config.toml
pooling = "class_token"
adamw_lr_other_params = 0.00093
warmup_steps = 940
Rows from block 3 of a small multi-label image tagger, named by matrix and row number. Rows with one number within an expert belong to one neuron, the router's apart. Each number is 128 + 24 x the weight over its row's rms, rounded and kept within 0 to 255. All counts start at 0. Numbers have three digits each.
Before each expert's rows are labels from the 100 images, of 14976, where the router gives the expert most weight on average: "responds to" is what is common among them. Only what is clearly more common there than usual is listed. The data: procedural textures in two colours, tilted and lit. In brackets: how many of the 100, against the usual share in percent.
# router: slot weights (model.blocks.3.mlp.router.weight, 8x192, trained with AdamW), inputs 96-191
# up: expert up (model.blocks.3.mlp.up, 4x384x192), inputs 96-191
# down: expert down (model.blocks.3.mlp.down, 4x192x384, transposed), outputs 96-191

# expert 2
responds to: white (77 vs 16.8); ground colour: white (63 vs 8.3)
router.4:157123135152174077126138101129100153153173098118162141146125106137118126110123159129157119116124127089118104162125154126124115140116113154147101152116103105113081133090133104138149094129123144106114197116133103163126147104117150192135167108107179176128126145122097113102146130166145080117
router.5:089176117080138141096118104144093141131134107138121139101137092134088135136190200142124157142113159106102143152141158148125152123089119098105153117114124142078112131136129137126178130124092103159086137092150120096118101139100095159147129120097123113154126106114129122135108153126097142161
up.0:124106145150114117136117131090138102119102099107101173140163126154125148113163117142109089147111092122165075109158121137134136119133116127155161110122154131121089149135159103128133157118165116144150129109112128118129149139087112133104182129114147122136130136162148141046114141099138149102
down.0:122103113111121136090164109180133104149121148142129110106098127123153141124109143115121091116140101099130137144121149142144116168142110083106076139144158144173125114100158124149124123096091125105122097142126132156122139129182164165160120126147080121125170075109134158156142139197136078167
up.1:112118143111114104165122148175156162071172123151160122124077166127119142143141109168162138127135116133102131128122173078140096132096109132154180157134121157117128120111128140126098155097132120161169107111113161129124142125111093139140086129162129164116126108164092151097147134123074130116
down.1:098130131120147118134129122146133104141104131107116092133154106103119171099113120089115119131135160163105089145102101130181135098128149125148113119093118121114125139138163117139177148148118128163062132163153135135134127095161166132163142124149149143164114127159141137110136169148120082166
up.2:123171139116112128135140137138171139079148148123143134091108140146113151095182111178107135112090181112099162117071094175137174095096125123104167076110149101149125169136140124116132111109157144133090124126114086164121102167091119122169105136120119161141147140107132107126153105164099165126
down.2:120091150128138119161091119151123085151098123146115134150162154153118097163080106100144081146174084148101123148187153110160110148144169175144091147162114139128144115133176146122132100120112106095170132113134098088130106092142084150114119124131120105142085150144132121160111123079110121156
up.3:138154175153111119169116098124150095163139162123131137107142112117131117148126138112094095125095117121155061160134061082166121141125080149113151118098114137124140101105130120165173153162143102166105132122127156138117151104143168169122134132125137106123114109101121122133092146150160126149
down.3:097199113124106134113138149138093167126132133130123105135129158126122165141129110154137102106104144114124151111109186145090090136160159120119134115156128149119067138142109128099127073129091099141145124138128102099183116118119120102108100114130124158109112147156121115119170119123122144162
up.4:139128114109103159118147102151143082151145088199148151153100149145103129094091136133140113106132151129151135139128092126154106123163167114139172127098084138103111157114103146121154099140140128110098103148130131145111122141118136114121142165128162151122165102139152117135112124125153105124
down.4:108174150123122134115128124109120150109102156118104108164130065111122131128118136163138143137132161110103119124112151138137155141105151121086083156149163141121163103147093115130131129118116104178121133146154139117133135131118113168104146137158110119173134119057164115084107097131130163105
up.5:155129160123114156146109121130132083152122133106128131132202159189145141131127189118099140088113110112078134125078167123113146123090086151088142176118097119136114134114117143130124143157120124133128108160137070131137099157163111129133172150144107117093100118117127141110135111147125112150
down.5:129143106149151047122138149127139143132146100118137136115090164103101134141137093141163115129115121108183163141134106147121122140105165139182088123105147126109149139120134134146142089112136136071131134098094133096146114120123146123125127177113142108179146143121131112116118106119173101147
up.6:159140101153120123152145126135129171156147117129115124112161132097110153123122119163082145142115131143132080098142154128148094110110148087134127139133102141104155135111129100109117188093154127107113134128161110136108093163173147111096118103149128142105130112155196136183172129125158154112
down.6:122132154083142127114119139131107093117109129167161105153136128150148116137140169102069153120143122103141159149145107133127174146142121110106154121140137083118082132123150158141203119119109142151122116150121110103153160107070142130137126165111151123166114124123119147122113127130083155158
up.7:105131132085115121112137127138106126088152087073095103130106125116177137125183151114162151131151141149098140134112180140158153118099129131144135164122070097148129150103146119107158123143104151179104143102117113147132140103137122118126154134149100081153107098116089118149104123138135115110
down.7:131119115136177137152109131136156148145094128164132125125169130157130141130094129126143141100078116122147158128128112106152121093120125132127178120165130139134123099153093182176145173122167116142150112161150121145123085106134121121122104119104165147134114129178125139097194082129091108152
up.8:168174139130120115115142117097163069135163142117120122130121123121151129119174066115145127096090125109091160097087138167132151120143101126079126132130130101119139119166131162120123144146097144157111088118140161096144142118114127151170107138114109128126119135161137110131129109091100090125
down.8:105111131119107122176114116179104120122137105110124134111134156159093145173115145132165132133167154121150137129177149121150101125113108128123126094149162189154189156134144106110112144139137120131162113124131108117108095149072141112113119133144117132195108170101138101140086083148115122134
up.9:109110130117117132123082108108115160108152098107108134146079113149072157095177109125109115154158129083128150125142076115144146119114125139140111164123140118141146175101109105080134121161139135106148117152144115145152081135132102090133097138123147106120127129127105051166108109143124141162
down.9:121153104122163153135186132117134089137098154141146096124125153127130129135118125145112140113083114143122162097150171123134156135157118164145103152124124131089122082160118149150107140096158111137124146134099123117150143131160091115062167156185156160162091101099141166095113140135132112139
up.10:103122101126128142144150155100115165138123132116171110096112109136142144098116137163168126135096139139163104133142122129127096077164169149126133082131099106125120128136134144129118130127107113114102141134172166096110147124122137095150148156147145101140128120141102129139123148104155173070
down.10:120130170134134121152115099178126150119128125174141136161141145091146098108115128132115113177145125148135174155102124145133152146098129156109131146141192150138141114124097133137133131051100123168147117120103117141130160147121093116091124086117150148126124124051167114155105139145122128160
up.11:156143149156098150146144132104138131151108152139102112140133162114115149150081116107135117135100083179133144129120147122108110092169111089101136122104114110191131123136123119123156138122173114148141095162117133146117150123137141169108123186125128145132095103112098075101144153111101148112
down.11:128131138096136133098158113117123084104139077106083140135107132165105150147136183166179148132114123142100118121111164172116116146154142093132166168183115156117106103104124123140135135148099117119141166155127143100112112126060078136172137127126123121132141149105113160130123110103127134129
up.12:096125113135113122150160101122125127149087162120145149130119136114163149107146119150126140115127101094159144103135123124128162111129097189139158149149141147108171121126112113172117186140110101122139155131165093093114123081128125143131128152110116091149124129134102142112118111157157113138
down.12:116121085150098158137113123117121139117084129137135138163138127134089104151116089115107129141094180136079120158163111157156094150119132118129108119110120147163133158127169101135142124131147147100087106147094117119141063199105093111154106132134111105119095150120139153124130143133130117168
up.13:147125177070148161097122168117155128164144070110129144147154125123090127087144143102144124112125127100100132170125111122131128136126108119082130087103157169114158115107156134135095107107120109106133127171120138120147132127128146110152121150133104101133115129099141081112137127141132171160
down.13:084163109108104165111174074143119117118156119137130081109136139106154092119146111129162087154128140148100146153113126118077105117110143141190134124107116092112141151129086155114138122132154130092115148121133111136156131164130099105092139116145142135106090153137167148178099146107114150126
up.14:094128119112131089124119121103090163126112155123128096155110110139196148143183139147137112155121148156135141112119092169125129096126150164117073175111084101138106103133139104146105127123118172134152154142118127118123185100116106117101121143121158114118136124147108136101102127132113115136
down.14:145135109124117136125118135178148126165149136181090150088152146127092099129098125099159126117152081152171118157122151099139118126160100094094190096092116137161142123148096140107105125140145113119145113131081182123112150124146131145159111088158122120134079097109115133153154140106148098160
up.15:092121154101135128155139152142125106105159100121108128086121122109088100095081136159152127119139153100135116153144120172114177143114130116122106139089091081160096112116103145090077133174167116119162143149087177148155107143129153105181124118122080136149168137156161077094156119140132094102
down.15:133106113115128149112122141115116164142151081176168132138137125150151149149124115129111107141111129114110128135103117103117123132136112124099171119161158120123145124076138160121151114075077158168109167075185117143124127120111085151151123127173100100091111141092123150150067143122135164141

# expert 0
responds to: yellow (37 vs 16.9); orange (36 vs 17.1); ground colour: yellow (36 vs 8.4); ground colour: orange (31 vs 8.3)
router.0:118170139139127095104105160132093148109149121119172142110161159177122149119095131077146167164115108104138150111126077143137117140167093112136138122133100118165140160186120096121118115130120109099110105096132105114126141103084097092137112145118155106159098159089116126140113108098098105089
router.1:126131121087182136131136148129153138128121116161139171108105120113109145107122092165149139095120112120164180154137106103171116122104146160133125113157116133160153114098136123109120136112115157120122117106132136136092134119114174113099118111130142099141104124124162130132131165131096108152
up.0:132128123166153087183138159107117102138156131175075099119088106132127137104142093116137112161151131105090129160138138115145137125135117094110136130169091135161109122151133157115141127126120120128119138147063106113150138149111121123148145116134167122144095134115146116126123129155168111093
down.0:126106143138099145120110074133141154144106109084179172136168184082138148193078139154122127136125121154178133115128120121115099120121137165116163104109142103096144141140125122144125124156140128119146116135176144117119125079161084132113123131116102150132177127111109125084146139099126111110
up.1:086116096108134167145136111123129121144152125164081131142127101157132148136143177127105154154108110110096218132144121140147087152125105120102108140114152091169137116109093149144144098120131089105121145086128150107133058099144107140090075129112090138119136102175133133159149168172094148135
down.1:131133113134101119144131151132141137110073077101166115105148158154103145153156115137107116110124119119154096091118139147131159087135129140101101123125130125077135172159130109135104139138136135141143105113127110140148176123079151133164121128162125136164113123110078092127164094108182123127
up.2:126137175130079157159103088106145168132107116143159119133089104156144154111143122172142086133098097105160099126076126129145082116097136122085127139098143162152121113124165165159124127113158125126151122166150140133102132201160144133143170138114136138136113114105135110138130127154146108108
down.2:090124125129161130137157121150147165169138103143125112118090117081114130152155105125111109125150134155156090082084092091143078119103130124140103105125134158107118132156115105150142131125105124146107197132141178076124131121144160186125121123136133192143129107120112118108141093111091110125
up.3:130171109170096184143124170134120124109164167157113101172112158168137106088122102113127086164167081093126133152088136138152126115105089090082113145148129130156141066090104134132143134097147108118122140139162138082119130098138083101099170156119106118141129127142126125122088142128165105146
down.3:123082162128113154164142145118123168143091061115185112117141119139111115160164137153141155130093172158110119107155167119070149149138117167154126109133158130147087131147124134120141142143137146130122110079153105157156132119095100122102137104167123121133163110143140142097141114098122166104
up.4:119116144153116091123102162123145094133144153103154145115096113116175122153174154146145131131120118132121114148161147146135135117105166125116133114094133129146105166134158122138138122145123111135142128095089144124120146112104164105145133096104164164129143116129107136109141100065127082105
down.4:138103191105152130088148073113134157122130104138122076095176144132078087080109140143120136137116127140134144123137084151138093158123103098139123127157149148121138107139110150133107136116123161114152120126133132131140098143138115130107096128115124131148138088125143149114106171114112189127
up.5:119156102120128110142168116106122101125160065143169160087124115122111103137123152073138097182081131130136148134086137127167134120106141114159106149164119132095117090160132128130113095188104148151092134159122162124065133104161125139141140123133121146134152125140063137126139104111118117134
down.5:132095145150131160086096155152117171133148141137110078172120140122143168133162120156126142089163134145114115143134121094082133113136130124125145130142130151156151135156116126153137162071151110142183131103111097098194098106138133113086139117110094111145095122110161084114162147114124133143
up.6:116159133110152098148140117151096100114138128147136123140136144079148126086183127101118127115104155138125103098127158132091161149112133103118113162131095122109158121176123141126132096120082150124119173162106183113137127109097113091094137141128142203119128137186130082151139109132141111086
down.6:150119149097104170158119149162138110161138106090116121079142126168140107137089154149125149176146139094129114135110137113118080149116100174159141125084143140134141121110137098200178152119148067141139067099120108137152137131116160106177145102141133094112103141097119164106097131149131116120
up.7:134151127128135127177113116145096150116135104149137137128140123137090137122122164107075120120075106095112084160124131121114130138091084057138140110112140091087152135192120100121154108107122133134147111132174121129136132133132164117117157125123109142133128168099137154148180120113128087129
down.7:148121115107119120112169154135139103152143157124120143122133134154100088134143106097144162157143130164168164115090145128126131093141193177117123148141132152151091135123148148113139100125154124144128128107098046110195127140126116146102134120148131095128131121165118097112094109110125177152
up.8:141125132106142122121122146160163098135111112093189089148141129149164137147117137149144097082146148126114125133136186111140148108103102126121141126157089133147144117122133166132157113111115148153136143099147152106127134131081091134133141077132122136133121186106102165133184103126147108156
down.8:116121143171082111157111127120072161102169146143124143133102138125101124152093101108100155133115128100119143132134102134113094143113089094154128143099175139127099193133149143138105146123135180148128135122184103151124112119167163129104113137120100164134118123124137096152099107153119156097
up.9:162166143112154114161144097096162093146110129090107113097170127136120146129108138153138105132124105076094159120139144144110170128119099084124146141142157141137170123137169104104105144151127145117130148092096163142111122107166141156128098124120084143154160140112112156155117159132119110114
down.9:118146159152079143127117134169089141123172141149112145180128120116080136107121086119132125104125154121158108142113118111112075146139138130126119122148152070144101099156128117187145122146142129153146136163179110135106120116110109144124137127130107107123092124130114141081147107105103145165
up.10:129115089158135126135170128134118141122087112102147126177149106125097146168174131124115099172139105110113121120098154137137154100135158120117114135092146155114081127124131146091088166110141129161115117146114096163095128159117143129178110165120102127127087136080137116123150155146155145130
down.10:132135134138164141129075118168157115125151156140105125097147123119093114111131143126111134119116119124121145134173137107128122116161149118122142147108112120133136122123111115133147112097112102075141128122109146083184121096097110171138118111159134145144161117139128076145136107097112115130
up.11:122097166157171152111129133214121074109124107136155112117141115128138124114151112138136089133071175112085147128141123154128108121102117179178140150117131126112125147145128157115144107149108125128123149141177095120136140119095120145126130133118140142122170118118139135108144100118111108140
down.11:105126130115143106174115115078098155152151172116102133152123114139103107092117128144144127140179104149094108141128123108144132105139157111147120101125141153119122146042169114116115114091100124124132111137126150106110128149135105125147099126136136087110125081145146171105119122167126138163
up.12:107145102104130155142140139159152132153143083136127156146152098113104126093156131164142110099097112179145097112110111165120152154144103100117094102116131106131105152140134125130131131099136093116090152158119147129098126088118116115184094106115188107144093095140124123134151141105081138129
down.12:126144122148079132097147082101122111125126171125156097125115134104155117151125151149077123165127152119107114111118139074120145150131129138117125139148112137136176108125103122144099076132102157113164095106110120145138136165145169135082151125152063157111131113146134107094135111136140152118
up.13:085136118173148165107127128125128119125138117155134115134140136139165088123139136158143124072107142165160167172124092108126166127052103141136142111153127193092138156144135110130118113135148129103125117156117133135124134119107125166105100073115152127154136128132105076147118078126088100144
down.13:150153140095150131153170157087094151150143178115155134111123113167143134146144120124135118141126121114098101116121113102119127116120126152137102174155105097195139092135138165127137161110097087184148146090139114134189135121180136097127154190171135126103101117150119139115116148130141119120
up.14:119094103084150126151117091137177160140113109134115167127115121113087171139156095137141127111118120119102128142101143158130181105139137106153108134143105154134124118107108130106135115126113128141184117140116083108186142119101132107125155166164131160076099115067123165106126077092139133124
down.14:151157123141133168122136176163080096128162165119119132072141130118153103124120146088104118127122129179134116127173136130122073153070108148078132112105154102086125115136167113154136138152128117137069131108137180147090086145161121116133119111109122111175169120157119120159136129140124128147
up.15:152155135153110129145167139159074133087120143157114104119109084104124106124122107115207104116130102138095099150165096116140133117083121126102146089126127139179161144147155145168153162112143123124143129145083107088091097134172163129159112119151140083155148125097121172176110127166103107117
down.15:095147143119149166095156101095170143115164116130103126102138124112132143185141143168071192181116142130189136126100123119167104134118110104113112143105129141138128147122090123137160096157114108139162106132118126127162152142155132172134098115091161147166096128137132157100140128109145104087

# expert 3
responds to: coarse scale (63 vs 30.1); red (42 vs 16.3); purple (40 vs 16.6); ground colour: red (38 vs 8.3)
router.6:160126122117092113149156160148123139124140133113162098124107150130131162117114122082135140124119112124104091127103127160128146131104122168123129102140185106154129105173128127130156154164167121097111132129157143131143127132081120096148115152103167127147128142120139143128126130138121109140
router.7:147145080155108161112093104115133094104165152175139157118104072073120137146129131157100121128133123139123144126135126129140119134120176107072154114100168146123111117117153161156149147133118120119105121089148147108124150126144123133188123128135125119145147094131171144140105134145101128124
up.0:134106101143128140123150139166181112125120143147120152118155151100150152130153105150156145117134132101119153116134145146124131112108130122136100102054137130124133135143099156098155113151128136122175097147111100135105098134183120110172148120122124172123109118125168116068071080163156143106
down.0:138092136121147119127110145117102146123130117136130089134129111119122125131114155117109167118154169131133139140166143111106174121132140122153148110180084122105174132127149122120117162153148141128104161163087116102129110143061116115093150081145118104129181097162124152134130142096105144137
up.1:135189129147147150098114176126121154149140106128121130130140132136117109132101122090101130089132087151168150087171133096125133128134152116143125142150112104146108132151132121109156156114104159163114120086148153075137109096089129196144121100100144140102100141110115175130125147142111137120
down.1:101072162139104092189138103142132094132118175127110098122108114106175157154144152159143143142163147115132146134094091130145089167105103140118131112076141132131172114100103157133104097130153141094103173150110110156119121139168121076144130114130111098160166122143121083127133100131104118140
up.2:148152130078114138118132133169113113132095152102111143089085121133117146154168121138096135137153095105130085136170145166170172139115077096115115101125093115114096134114081109079135145127106153106119104109187135120154141125138157141094138152124133116128113159151170093100120108160154095144
down.2:105131134140130157129119141139176121088119113152154126124168123132176085129101118126124136127124157132114113115154120134121111151114138145114174130144157123133099142124105124129125116117104113145096144143100100135180105126121140147154134116110119152115188132078065120105095100126096127144
up.3:121148105140151107117136124164115147085118104100116123112167152141132163174121115083146134112072131105093130150130142120117135110164126114116119103146145139073119135117108140181124136155143157161095125072121171099168136144121120121100142110108187162127099114120141176134141138145130108124
down.3:130120125108099110108107113133116120131152169157113150155152114116104173099118142109087087124170140162139148118135103113179144117076133142157137169099129103167121057098096126119115156111137090129146106209104119105116147114134102136164126121121101130149136146165139115131085103148133163107
up.4:129110147162145145119107100134107127096117145131124120145158118175134104174090100167097100125097107168105099109127085121139154100152081103143142140151141153115134133126142119141099106137157121113192090121119099099110122113140154055072127095135109135152104132133162136147125109150116148153
down.4:121140100138126102121195107098128099133157151161097116110133120122093139080123145116127144176148149154121141110132100145125114134104129129116136113128149101206104111137152138113132115133119118180069135150113095125121110099090135186123126130136159128138141128103080127081155137101154104082
up.5:127110103120168107112108159124155112143119129125099146136144107154142125122132171139131145175100102142102152098157125144142164137082135154096167163117121127123169109121113123130145142094165123165148164114120125108162101118108107169137160113129163092171139155162130137162115120110115119114
down.5:166169136125086109118119111147120119103127125148153112133118142097126142147116082134147117113131162118148113133101132143114095095186110107128123112152160147126075154155142122138081156139074139127132130136137106139130118144144154107132111134114086150126079113094114093092107126135155124135
up.6:142125094088096126109136105121129148156113148163119079144156101161061148093155124180126120148118140153158142120099077112125148096117109102141107148089118111093113116139089144130131107139141154132134126162142137131140123154169125140127182114092111092113153153110115141080146152124167134103
down.6:070090082164163144142123131119116123102136105099123159157104093083189104133115113098141124156097121118117064111153192154100108118140090105121118133129097143156128084106119140116119118130149089100153133135104122129150129148118112121129121120146162145130156135173108097175110079114119102129
up.7:127135103133182125143104138149162061092139099121099109126149097127139116093093106103169112110134129136126076144119127061163122123165103148135120108098120144118126163147129106122191084117122109185127164103120140122117119132138109132148097082136159083099113166107133122127158134146124150139
down.7:113127166170113110136152086138098165155099151134123129142130158102097166151153168145086130128189122119121169121121143167121189106108172110129111156132145133147165113098109158152106107121117145096141091151145095157126169101144089118113158160158135142167164113132145159093108108120085119136
up.8:168122115127148147110166131175132136124129124106117148155108091142143107115071135162123138141130112142098134091100089089142140121084129100164137150127119109130122134121136147128112079130154140122110113113127142133142130085134094100115144123111096172128183132146124173140158125135149123128
down.8:082188141127113127125090098122104146166086126122151151137109124112120160097140102123119109146108143117150112148106146134148144142134124148155115082130144099157125136169125096086165147129122111147100109085124162141117118125121154123111101130128117089160101156111191096128097139107141116126
up.9:125103146144112086109121141134124146184135141112137158145108111129132123136158104150098179087121163146121058130158132127186162143113095134142148166097144132118136137133168095129137119155132146109122123157118163113142131098092099141144114159080151133103111108121134178122100127136113138138
down.9:158150121141122157136129127086129116131126149128116109089156177128079146175115120118177100147106108153113159125128138128115072105127147143153133139129144139113091106135167144123101149107151118186106112171113139140130117145155139122099134140104141154138096115118130106084126136108157149099
up.10:133117120141123169172165123118158154166129143106133129134102117101139136186122112166133080093087105153152125128106155132143142111118091117122109151151170165158094106071104071124118121106107146149065163122141168135135107139086177122149096118110131084098107123142100126149111168098114117137
down.10:113138162118167150141127128137129100127121118160153164110177185116162133087108195122111132167097145089128141109169113112121112110103174159124154131101134120141150133180125168105114118142125131112166108127104110146126177077169106131109148114150127104148154113124152126146133158110125138125
up.11:116135124187134071109138163124150137126128115091152163114114171147135091124181168167111134139151143108115123105147117112117106109139118127089098135116153140121143147057124107126101149148098127136131112113164133123120104125111083123107127150138117130114114094138122087145135075135079166164
down.11:125091134107118140162118125139108160138122135134126121146122061109147119095122080102103091167097136141146121153131125144153120158095133134139178098130150157113114167169110135118117121134172164128119168142069102167098126131116143130184112128145126121121129145156151133095114163100135109120
up.12:150115114143125142155090139098099141126133087139110139099133140119151115106121092130125146093132113110143111096181103140112152130149099118143089177121140117094135137120112109122102124113110168119118124102111128152140063102118130164159102109178120147138106110150121111146134145105139140152
down.12:137118137113151074140141143108177107123138131116135062138168137112106126092132147118132134110118138122103125109108105129142093149108116156129164142123152139159122106121115178137099139137105126154116142170173121136087137095156137083133143127068159117098111107089163144144121137137091084115
up.13:158117100140183166118101122112115154151149163087154094170162149160179110126093123103139134118121148123144092140107129136157114153190153166096140106128111149139136125108110136137128134102148037148114135115079130095108105095119145123147096149183174090140112138127123077131128146132108126119
down.13:096128141155103111117146143091139123129074128177094179092108093137121127157170099152119158119132163139120133139113135144124111103070138081114121135163124118122157103168099131111117123115100151105149129167113143155166127121147069131124179134105116159138163124091132192137124142154143146164
up.14:130128123103110131157137137109103150140136134084095097147111146118153112112123062116128115131160136144114103129141124120134089149158140129135153096174112128128076146103163133132150172117106192140090126130122134076133146108140129098183100136095096130117126102137159142146129156128156116131
down.14:116117156127141130118128136091154172122139120129111134127096126106149146109133189164158109100112163077133132106120102152153161109130113149133102095087132124122155139118127149119139119098138103103109110114077134139112119096126103178085148127139154109163086157105118095118137114155079156106
up.15:142138098083152109141152124094111125119093152086139110128141170162111160113163108127142128191133143165090154160154138120152142111115135096144102121150094149154106115173102190104117131115141167084110141150116120153114131122178126087104141136133117150130136127145117120061132117176154152083
down.15:118116163152070152091097141159143142117142132129112150151154102098138098112073150117131136139116132123149121128145110124136129110134128152108163103120149143042124161086106127121126122145110111126188102096127114121133098126133123110115118101137122130104171130113131163184128152096141125160

# expert 1
responds to: crumpled (73 vs 39.7); black (47 vs 17.2); ground colour: black (30 vs 8.8)
router.2:111167103124133173131116169149128138117122173129138140139141126109117149092138106115116134136109110130150149156124102134125155127105092128131121097131117197162184106191140158131108138143124122146109100122117149075114127111096136070134090127156105133124125125111135106133090119103125147103
router.3:147129097119116131113131153098155131132102117130144079172123144094117181159099154146152144164099102133128127157077153095147153172096107145048128120118118104145159127098114136151125169154161160107134080127139137103143136106101126137118087137120148118155164164088142148113111082078093119122
up.0:129142130148111126123127129133081111159155163100114126123128111108152104145145147126104150104157167122162132124114160102148105125109155084136128102162125110131139145116148138167135138126094133075121119071090082106162136144154127128144148156160160103158108094121106123061147144094114117157
down.0:127172134121164175146083153146107120173115145121168120177101108083115165108115182110130148138114087102135093106085104092125102099117105111138108103104182119148099097131121157144181152102137115105136134143143172120166112154124098138108108174109149131100131102106111148140123134144148142160
up.1:108093121155128103119115122177137121124125166094136103089078102126152153137147095123133154128121138093176134127091145146121134076134073130159146115133126111136085114131148146134088100115125108105131126086137132124071151094102150109136142143132142123088120144139106074137136143122177074143
down.1:127112120171138131137124129116106139155080095123140103140123141119135106131118110137118112127123114112078126155091151139121119111159096143100131100120115141090100144112143114111130105084168084136173090158107144138159139061141103128134118100092114117184154125125108085164154151095169150109
up.2:142121119166137146101194122126146104148167106103130175134112159070146132124119097150143117159148073105104137158117165120144091133081132152150138151153139100137092118091140103164167118140130130124102098162102112117171134175134097100152144148119135145170115114138133166132089102187084123149
down.2:167125112126132117152098103119080148112158171125122084134127136221138111137119154080105130129117107160090141080114111167127146110098114137176121147131124160139123096097116150102117162170160127144182144119120168133144112124137152168115182139110114134140110126096127128144121125117167125115
up.3:092115128154135087106134106123140106133163108118100128117180137093068141121120124127131164155106126082100129154125147128143136144088141095108105149152124123155133153133133141097112138131160150144104184130133160157125180140141053174116145118153097097087143102104128155138106169124143136130
down.3:167125132132131138165116126119065163132146133129137139143111129159136148144121100148124157134139110169092107119109087111097084127112093126129158108122164084136160108090125120147166132082139133096154062128154097082138150135104116119128153150076161165172141165158096127103121116135110121108
up.4:123151167162147163144078145103134098131152108122165100110104144112141118108150115144133147107136149105135116111089118077123104177162115109093119137150112162115127092116045093112157122099124131132114133127110160178132108126174126151128110129112125125155141142156120101087160135134096138163
down.4:109116147112143120153186130125084130132153130140138131122162111127112132155137146093156142122118116139124172094201131132137128130110129188091149111078149096125145188113125157141105102105125116125147134098100111137125139144141140131105137103114121137129134146146123132117058147110162089116
up.5:149153139112153166115102124126130143156068107136148075116137110117076092088101158091118135109122127128155160116163155087104111143121123128110122132166126095129147138147098155133132106134113150125134182126145123114121101093151143119142094134146133145153122157095144118109126116124166128133
down.5:141105104155095124113153124131153139138135125091153208126156130119087102097133136108128120114105135105151141138134173167094110139099105136115136141136109126138122122101124158130134138112156137137127138159152129166173105138123063151154149116115162145118144080160155115115127143104150113088
up.6:127151149162101130130164147135153176112120121123125123165144107090122095129168127145130131137094137122126140096145084123093099082119149103149113098135111144102128094155141131110182154129162112124145154090128089139142135150127145118127163171109097119137104133130157150105170119099057129127
down.6:157119152080116147123147135160118113094158131155112118118141130124101113110111178105135145147162149135069099144130188120106134162182123091125126133154131091103132120136097115179069128127102158123128130096100128148081174126114106152132134092132121120123132140129094117132098172163136133094
up.7:175127143120119146146157134120139096110122096119110152118112097127136120118156139196158107111130138119161143155123140113122136106095146116111094112103144131144137119108163142165104151140142113103139120117137140097080163181078143129153124108123124062120116098183154118103146131126112187124
down.7:109117132133120149111133132080113076136130136118133134088121125111103175092101107148136161153128115124114107128135106158135118152152139116081105120128089093140129104160078161140141100130142123182078141145124120147128092134157180111105108109108141135146164168130149074159149133149159136147
up.8:135111120152140107116164097160113110167178072175140125116123133113152099121135136131121157149147116179138124126156148122097095127139158101136105084154135099137132132081147166136153162107131116120097134118174144163113135150122165136113100088069148097128110116087154125122155130123142103097
down.8:090113114083158109176107112093143156107146155129117146114171165116082164109089153116130119122138143118147109147136124123142138129119102132130137166121097133125159124108129132156111144127139100113096152143125071119149121166149084132126144159163095163145116123165129139120126116118127117142
up.9:116109137121109138132134127081083156101166139115117093102138118114095090150095122154124134099159142144126101172110140129109109150130091135126150101101121162115184142094134142146168129116140149128099127114147152103126110106176099144136170095121131129073157117132081140162160146104156112115
down.9:127119151161127117103136128117124122158162156137098188145131136109092135099158141094126086121099115139137121068115123098105129099133147096120152103184126134080120074153096110109138150138166174116155134131114128168136092146085117134131129129165112126149079155129144140117146110120087166140
up.10:146076122132139140123129099149115150095113124072124145102157138133134112175155125137081108149127118185132073120118134146155115151095157152125109123135101145096123145103108144110137139114137087164109134153135126180109099075112127162112114112150103128158119085103145086126124105156135147131
down.10:087184155132119148125171118114151084139057138100119141126123135120121152098129123126157161129146131131134183094133105113123162109126091138124138133098124126098139090144119122125120119094126099133129120120091116114121152139116129088137112143137134120100104170136148147148100161099179130111
up.11:165104166114145139117119155138165112090115116102121109129179111094130125123090130142137120136137138115040160084146148158143118099113103131128150142163135170116138134162074147136125117112110103145133146144122103129121183170096110103100130109136113090116142135104152127096122112103146124169
down.11:090134123121054149110157105183109128173108105110163115108121151140134106130129130092095086132106114120178106121143128135144113179125133133085106098144103083106158129124125084143125153109135136123100132104145140086115106135124160128149097142150147156136102121096109137131106154158170126128
up.12:157172110114164139110130111155147134141114064098108117121168098132116122093188160106108122142133132160134120110101118139136137145123159153124119087116104110122088161093125121173131098151133123123139151113162103114155101081099155141145142098118135138113124118131131169122107097133144144137
down.12:110073129108116102136126090106108095119094184121122167111098173090075147146090105175120102103115123119091138118114119162099136149182126134146118132153143146129180120181100129141164143125075128147091105141114104105132139164166115133097094110161137122134138126131134087169156125124084103125
up.13:114086081152184134136154174122136138116141121121119118136127094129160125152155139132134082141113146157124091115090144140103060135157145159125106118114127063096129112077137144112129131140175119160152132144143161122097116156137122138106122100148152137144077143105142122124103101147116091126
down.13:142161155135140097115138115161150144130145125193131148124108139181144159132082129120118075109155107109095158124149156131116141110081103106122161143143201128137132163156105121174143121102077132093069174089095101151111134130146136094121064171116123147132152116167111151151147134149174149113
up.14:149114093125127110146156154149125142113142153137126087128122162138142107056166171159120101098140175155110099148133160112130149114107123125105134173128076103148125085147159121102153137144117157192094121142138124138166139124136156101169094156086103079119095138109183104129150135136165162139
down.14:076155168126120144133096099172130133163107116166097125151130106120106143165123155086129139136110094091118136167092129132116102143141088132165126109124141156103109171106144134136130132109121135081140129137086135129089111137171118138125124102133162148099153153151091113126084154131117125148
up.15:158155115084115101138149123123131137127129126142106170151127142135150065154164104134103108100117153146153121128147129075119090084160147092137090134160104112150080133121146100159177123131125118094136152137107102163134104103128141131122143135112154169126101139102158155177114134142118147133
down.15:137114136142134119140113127145131148128147113121134145120127142102095173094106142080150108138138170114094143112132163173125130172099128151092170135157087126134145113103113178127105121134116136147150095128134119125116133123127149107107132126151115124124155152121104125092125145128155139132